{
  "model": "sound classifier",
  "dataset": "struck, bounced, scraped and rolled objects made by modal synthesis",
  "input": "mfcc",
  "win_length": 400,
  "targets": ["size"],
  "hidden_act": "relu",
  "stem": "single",
  "dropout": 0.1,
  "widths": [128, 128, 128],
  "loss": "cross_entropy",
  "init": "trunc_normal_002",
  "beta1": 0.9,
  "max_steps": 32500,
  "batch_size": 128,
  "final_lr_fraction": 0
}
Rows from block 7, named by matrix and row number. Rows with one number belong to one channel. Each number is 200 + 30 x the weight over its row's rms, rounded and kept within 0 to 999. All counts start at 0.
# convs0: first width-5 conv (model.blocks.7.convs.0.weight, 128x128x5), inputs 80-95, a 5 kernel for each
# convs1: second width-5 conv (model.blocks.7.convs.1.weight, 128x128x5, transposed), outputs 80-95, a 5 kernel for each
convs0.74,287,287,244,201,175,241,191,185,170,179,191,204,217,210,199,158,177,221,228,216,171,145,116,156,168,206,175,191,216,231,229,231,226,216,202,217,185,183,196,194,175,231,230,195,211,225,209,203,213,221,194,208,220,232,224,216,218,211,196,178,198,190,193,205,222,152,180,202,191,185,172,183,186,176,176,204,202,210,209,210
convs0.75,195,204,202,159,134,237,198,155,222,203,218,229,218,220,207,182,223,223,196,215,198,142,201,230,156,233,205,179,202,189,225,220,219,236,241,206,225,186,168,155,244,212,184,214,194,246,213,216,218,217,195,210,209,202,182,231,236,234,243,242,199,206,219,217,189,162,194,186,181,192,228,218,229,243,209,236,242,216,203,199
convs0.76,300,266,245,236,224,221,226,286,238,233,215,210,221,230,222,200,150,136,133,166,168,225,157,147,145,173,225,269,212,189,197,202,252,247,230,238,259,203,213,205,241,263,247,229,239,184,193,183,170,182,202,207,225,233,216,235,228,223,215,229,185,210,178,172,173,186,158,150,164,190,200,232,222,224,218,157,209,239,219,214
convs0.77,171,202,193,144,119,221,168,159,219,222,225,223,221,214,213,245,250,233,233,231,171,185,192,226,215,210,186,165,206,213,254,253,240,246,255,186,219,215,259,239,187,198,194,184,187,231,232,229,213,202,212,227,198,169,155,260,268,263,266,273,158,179,196,232,214,217,230,199,211,217,203,191,185,225,224,235,244,224,200,195
convs0.78,97,90,158,236,239,176,179,162,238,269,223,242,249,240,234,257,244,229,200,231,220,179,187,181,182,209,206,189,177,190,209,205,142,138,172,163,171,191,209,241,143,102,121,181,219,196,173,179,189,178,204,194,200,208,203,165,180,189,201,219,214,201,185,157,178,236,231,212,163,198,167,176,179,178,192,217,206,218,228,231
convs0.79,111,114,146,209,226,137,134,143,177,235,211,218,222,217,215,250,242,237,234,254,218,211,207,201,200,178,162,160,160,175,163,145,139,140,150,176,175,194,210,223,167,162,142,171,206,207,205,203,204,199,178,154,165,181,190,175,181,186,196,204,215,204,187,191,203,230,221,220,221,233,194,190,185,183,185,177,172,182,188,207
convs0.80,164,173,201,250,250,247,238,224,247,231,206,225,248,253,238,196,187,162,182,213,193,163,140,113,175,215,206,212,155,200,205,181,167,143,135,227,259,257,194,202,201,163,172,215,251,141,155,152,172,170,192,166,180,204,216,212,228,234,225,197,181,182,183,178,191,186,213,173,159,194,209,189,180,140,168,204,182,180,205,190
convs0.81,193,204,233,281,245,197,237,226,200,246,201,216,239,187,191,169,189,192,210,250,237,192,176,258,224,145,183,137,114,212,163,170,167,180,232,237,171,216,184,212,210,255,222,244,234,247,229,208,231,214,200,204,187,188,197,253,232,211,186,218,212,175,187,177,199,218,181,189,199,226,241,198,144,134,217,231,221,194,145,192
convs0.82,244,220,212,220,219,198,204,186,185,192,200,197,195,198,201,223,231,238,241,247,287,260,260,257,249,216,232,221,213,214,214,226,225,227,223,237,226,228,220,222,234,226,207,205,213,215,213,209,212,212,208,210,219,221,224,262,266,267,270,270,233,224,224,223,228,238,228,232,237,241,273,270,259,252,257,235,241,231,230,230
convs0.83,176,177,202,225,227,213,226,196,208,217,210,215,197,186,205,194,178,151,192,223,208,229,198,195,206,147,143,119,121,160,227,226,225,236,263,189,181,191,231,264,225,229,219,200,192,167,179,188,190,186,161,177,175,159,163,188,202,206,213,203,147,130,104,151,164,203,202,194,211,228,207,210,189,201,228,186,190,162,127,147
convs0.84,165,168,196,189,188,216,234,174,156,164,137,117,128,139,155,206,191,176,195,219,217,189,195,173,161,252,254,188,209,246,187,225,205,201,197,231,211,186,214,189,199,200,211,228,216,223,221,220,224,222,189,220,224,216,221,169,188,186,202,221,229,208,187,200,207,204,206,145,162,208,219,224,191,206,225,259,287,255,257,249
convs0.85,260,251,224,232,253,219,199,213,212,200,194,190,189,190,197,205,209,210,232,238,269,246,244,231,243,231,226,237,233,214,217,217,230,230,224,238,247,239,230,229,231,226,213,201,227,212,216,218,212,217,215,224,233,228,224,271,275,271,267,252,235,225,226,222,218,227,222,221,228,228,273,261,260,245,236,227,232,254,228,214
convs0.86,217,224,228,262,274,168,182,218,226,238,187,177,180,180,194,236,197,215,232,216,240,218,185,187,197,193,198,204,210,210,223,236,246,240,236,218,214,218,224,230,196,212,218,219,246,211,202,210,213,211,203,199,208,217,226,262,266,266,258,235,236,223,201,214,197,221,204,199,222,219,242,217,204,216,227,215,228,231,231,219
convs0.87,180,177,186,228,277,216,226,174,166,206,195,211,235,248,238,179,168,175,189,180,208,194,168,179,208,191,210,215,158,180,208,235,225,229,207,200,245,253,246,201,258,238,210,235,274,181,176,166,125,122,171,181,184,169,180,215,229,238,232,225,181,156,145,144,143,174,167,177,163,180,229,230,226,207,199,224,221,202,188,207
convs0.88,229,241,249,221,226,207,212,215,212,209,219,223,219,198,222,196,191,246,191,240,236,214,200,233,213,213,214,189,250,220,233,247,241,250,253,228,208,201,212,190,204,209,226,233,244,200,197,192,213,190,178,189,199,202,211,279,278,282,280,272,208,179,214,195,188,211,182,231,202,210,262,237,215,263,222,198,196,190,230,207
convs0.89,164,209,233,229,212,185,173,234,284,262,236,251,248,210,198,180,231,176,189,232,186,156,207,189,215,193,176,130,194,200,219,200,172,215,223,150,181,175,157,203,190,210,272,268,233,220,186,170,176,169,196,195,178,173,169,207,202,192,193,181,163,164,176,185,182,203,206,130,172,174,223,196,188,216,224,195,182,190,186,164
convs0.90,235,208,171,150,142,187,176,185,185,156,252,250,238,240,224,171,193,141,195,182,164,190,185,155,177,230,212,235,208,156,184,178,195,196,194,212,183,183,168,157,208,247,253,215,198,168,167,171,172,173,213,208,204,207,206,209,214,216,221,238,189,203,202,197,215,181,174,158,174,195,243,239,261,230,223,252,250,270,232,204
convs0.91,152,151,159,223,240,244,262,232,226,265,197,228,249,246,230,190,172,183,258,233,180,180,159,191,253,230,222,195,154,227,178,216,199,196,198,205,236,210,179,197,262,231,155,194,261,185,187,166,139,173,197,209,190,173,190,188,211,224,228,242,198,184,166,196,182,197,214,177,233,207,203,187,170,166,220,203,219,217,204,212
convs0.92,200,152,159,175,172,147,173,184,197,196,173,125,93,116,146,180,182,181,186,215,204,176,179,182,166,210,214,222,208,219,211,210,212,228,230,222,178,180,208,224,229,227,222,209,215,245,233,234,231,234,220,227,231,234,228,182,203,196,178,166,213,215,215,209,227,191,192,195,190,212,208,227,218,191,214,252,276,277,256,257
convs0.93,183,167,225,253,222,194,231,191,205,240,204,233,244,230,223,161,188,124,177,232,207,158,149,139,198,255,211,149,170,235,181,205,198,205,186,251,294,247,191,171,238,232,154,230,235,208,192,173,185,190,224,198,209,232,233,204,221,231,226,219,209,187,202,210,203,167,174,140,163,192,222,179,160,187,221,230,176,162,167,193
convs1.74,236,231,248,247,245,299,280,262,278,271,254,243,238,251,257,236,249,221,193,202,304,306,306,304,308,204,221,211,213,201,297,281,274,282,293,187,189,229,245,251,215,191,196,197,181,304,296,293,292,302,239,243,238,255,232,280,268,275,288,286,181,194,182,131,131,205,218,194,147,166,302,298,298,297,298,218,176,161,187,190
convs1.75,233,251,264,237,245,287,305,309,252,271,234,230,213,209,227,215,248,218,158,161,293,288,295,303,289,218,200,191,202,160,280,289,284,267,272,217,190,199,200,203,220,212,191,188,213,282,270,281,279,263,251,253,257,223,239,260,261,221,242,256,194,214,182,208,145,245,209,168,136,147,275,278,288,279,273,158,176,159,137,181
convs1.76,212,226,245,226,226,222,202,201,205,235,210,199,204,210,218,207,182,154,174,235,234,218,217,229,240,262,228,219,154,213,208,187,192,212,244,221,190,199,234,233,217,219,188,214,226,240,221,198,195,237,262,271,253,228,236,228,213,216,245,269,238,227,179,240,239,201,179,152,181,223,212,195,194,219,238,167,173,196,216,167
convs1.77,240,232,252,260,252,270,281,301,287,275,228,234,219,216,223,176,224,239,171,236,277,291,294,298,294,221,204,198,163,177,278,277,271,251,258,247,231,228,265,253,194,196,196,182,187,290,287,291,286,289,260,256,240,234,230,255,252,228,229,229,176,227,217,237,209,210,210,205,152,171,266,275,279,276,277,211,219,174,152,183
convs1.78,252,245,212,193,233,175,192,187,178,182,186,186,189,191,190,234,226,210,198,172,182,181,171,172,166,208,214,218,197,214,187,184,184,185,185,232,220,196,181,222,279,201,191,201,217,216,217,207,193,187,184,191,192,204,229,183,181,192,195,193,213,205,200,219,249,192,195,191,182,187,178,173,172,171,171,180,175,176,177,162
convs1.79,234,226,208,195,230,180,191,192,186,198,186,192,191,188,192,209,208,170,154,143,174,183,180,183,177,205,203,202,212,226,186,187,189,192,195,221,214,196,210,227,248,170,158,169,157,214,198,200,198,196,192,195,201,217,258,163,158,156,163,160,223,201,196,221,219,159,165,178,163,161,195,196,193,193,192,175,181,182,194,184
convs1.80,218,230,245,220,219,211,222,229,218,206,196,184,197,200,206,198,176,174,128,99,228,236,233,223,212,214,173,195,235,233,207,208,209,211,202,219,203,221,206,225,244,210,165,191,254,238,237,244,241,231,241,225,220,210,212,223,234,234,230,211,203,160,162,198,208,211,196,154,110,117,215,214,205,197,183,145,155,165,132,132
convs1.81,226,203,204,232,240,228,279,259,256,236,236,240,232,236,232,178,175,196,236,184,224,244,247,238,241,209,240,182,189,217,253,261,244,245,248,236,206,208,206,187,212,204,187,222,216,249,237,243,250,253,242,258,208,191,219,266,235,234,224,233,201,193,199,182,172,131,138,251,257,237,249,248,239,236,236,182,218,194,240,232
convs1.82,169,184,201,215,228,281,279,261,251,248,243,239,230,229,234,184,233,226,230,227,276,272,276,268,266,207,214,189,175,155,264,258,249,248,252,221,216,217,227,229,222,208,173,180,190,226,229,239,257,276,248,264,241,223,235,265,267,279,286,283,210,208,187,183,178,174,200,213,234,214,266,267,257,256,264,257,265,252,257,236
convs1.83,202,208,246,233,230,220,247,239,219,218,209,194,190,194,185,122,174,186,230,256,187,209,213,222,225,177,161,165,192,195,206,210,199,193,187,259,234,215,214,242,194,214,213,210,254,239,241,236,235,239,229,238,241,205,204,221,210,211,214,213,195,194,207,245,240,161,189,249,273,279,213,216,213,205,207,182,177,180,208,180
convs1.84,182,222,250,236,240,239,246,235,216,216,250,249,240,231,225,205,226,237,231,187,251,244,234,235,230,214,186,189,161,149,236,231,214,206,214,262,259,226,218,236,226,250,228,176,242,249,236,243,265,252,240,267,281,234,237,220,223,231,223,225,198,208,203,165,176,206,231,219,218,197,232,231,218,214,223,201,218,235,220,212
convs1.85,170,179,205,227,242,260,253,248,238,228,237,230,227,226,220,223,258,214,224,210,257,261,258,255,257,200,216,192,192,179,254,251,245,240,244,204,205,222,226,226,201,207,199,203,190,200,214,224,234,255,236,241,230,219,219,266,268,274,269,260,196,186,167,176,177,223,256,217,227,202,263,257,257,255,260,234,267,257,242,227
convs1.86,145,164,193,204,242,219,217,223,231,213,225,223,222,222,215,215,258,252,202,221,241,245,241,232,231,197,189,188,187,191,236,236,231,232,226,211,209,202,209,205,205,208,214,229,212,216,210,226,224,222,242,194,195,186,175,234,245,240,235,229,189,187,169,157,180,186,229,236,224,219,246,236,234,236,235,222,236,237,234,239
convs1.87,222,215,204,225,244,209,217,209,187,206,198,194,190,194,186,139,190,216,119,121,213,221,227,218,202,199,210,222,241,220,211,212,206,202,197,227,244,249,242,237,203,207,193,230,199,228,223,235,235,224,231,218,198,237,238,204,216,216,215,197,198,176,180,207,201,212,197,208,121,136,204,212,211,205,199,174,200,167,125,138
convs1.88,182,155,171,210,212,249,237,246,248,245,211,223,222,229,219,174,162,229,167,143,248,235,251,251,245,226,211,214,196,197,250,241,237,244,244,194,195,238,245,223,201,197,216,196,169,220,228,244,246,251,244,230,233,237,211,220,230,227,228,206,229,196,214,174,192,192,180,222,166,156,244,240,246,249,252,233,199,211,196,225
convs1.89,214,195,186,191,196,156,160,209,227,201,173,183,193,195,200,167,150,143,234,223,194,202,203,213,220,240,216,179,205,179,196,204,209,208,208,245,207,176,173,182,213,205,189,186,207,233,231,229,223,224,237,202,208,200,189,188,185,193,204,218,184,172,228,213,213,161,97,187,234,234,200,210,210,211,209,193,203,186,194,189
convs1.90,218,208,231,221,237,232,220,199,239,239,206,214,217,211,215,190,166,186,235,227,240,261,252,256,257,212,197,192,167,169,235,234,227,237,251,258,246,206,189,218,212,209,240,194,213,253,251,246,287,303,270,276,248,237,211,238,228,231,240,239,200,194,195,222,174,193,155,201,225,216,233,232,214,220,238,200,210,232,228,207
convs1.91,234,234,228,208,225,215,261,226,201,221,186,188,176,183,188,191,220,182,106,103,237,256,260,253,244,203,171,172,204,207,222,222,209,202,206,240,226,182,224,227,220,249,194,149,200,255,252,261,265,252,235,248,230,232,227,222,230,233,237,228,220,211,170,195,211,217,216,166,95,116,229,237,230,211,204,169,170,169,184,164
convs1.92,168,193,205,200,206,240,244,232,219,230,243,232,226,220,210,192,213,230,257,250,235,231,225,220,229,204,172,166,157,171,224,207,199,207,227,265,255,224,198,212,227,250,240,240,222,253,248,253,253,266,265,283,262,222,209,228,219,217,216,224,187,172,196,198,203,172,186,229,250,234,231,217,204,208,219,212,232,221,224,218
convs1.93,218,228,230,203,215,207,241,244,229,235,196,199,192,197,195,217,222,149,117,147,232,249,258,260,236,235,187,145,213,218,221,228,227,225,221,235,222,185,187,186,262,259,209,171,182,237,236,231,242,231,245,246,243,237,240,259,261,262,268,259,232,203,134,174,207,216,183,126,120,174,223,236,237,225,202,146,136,130,136,174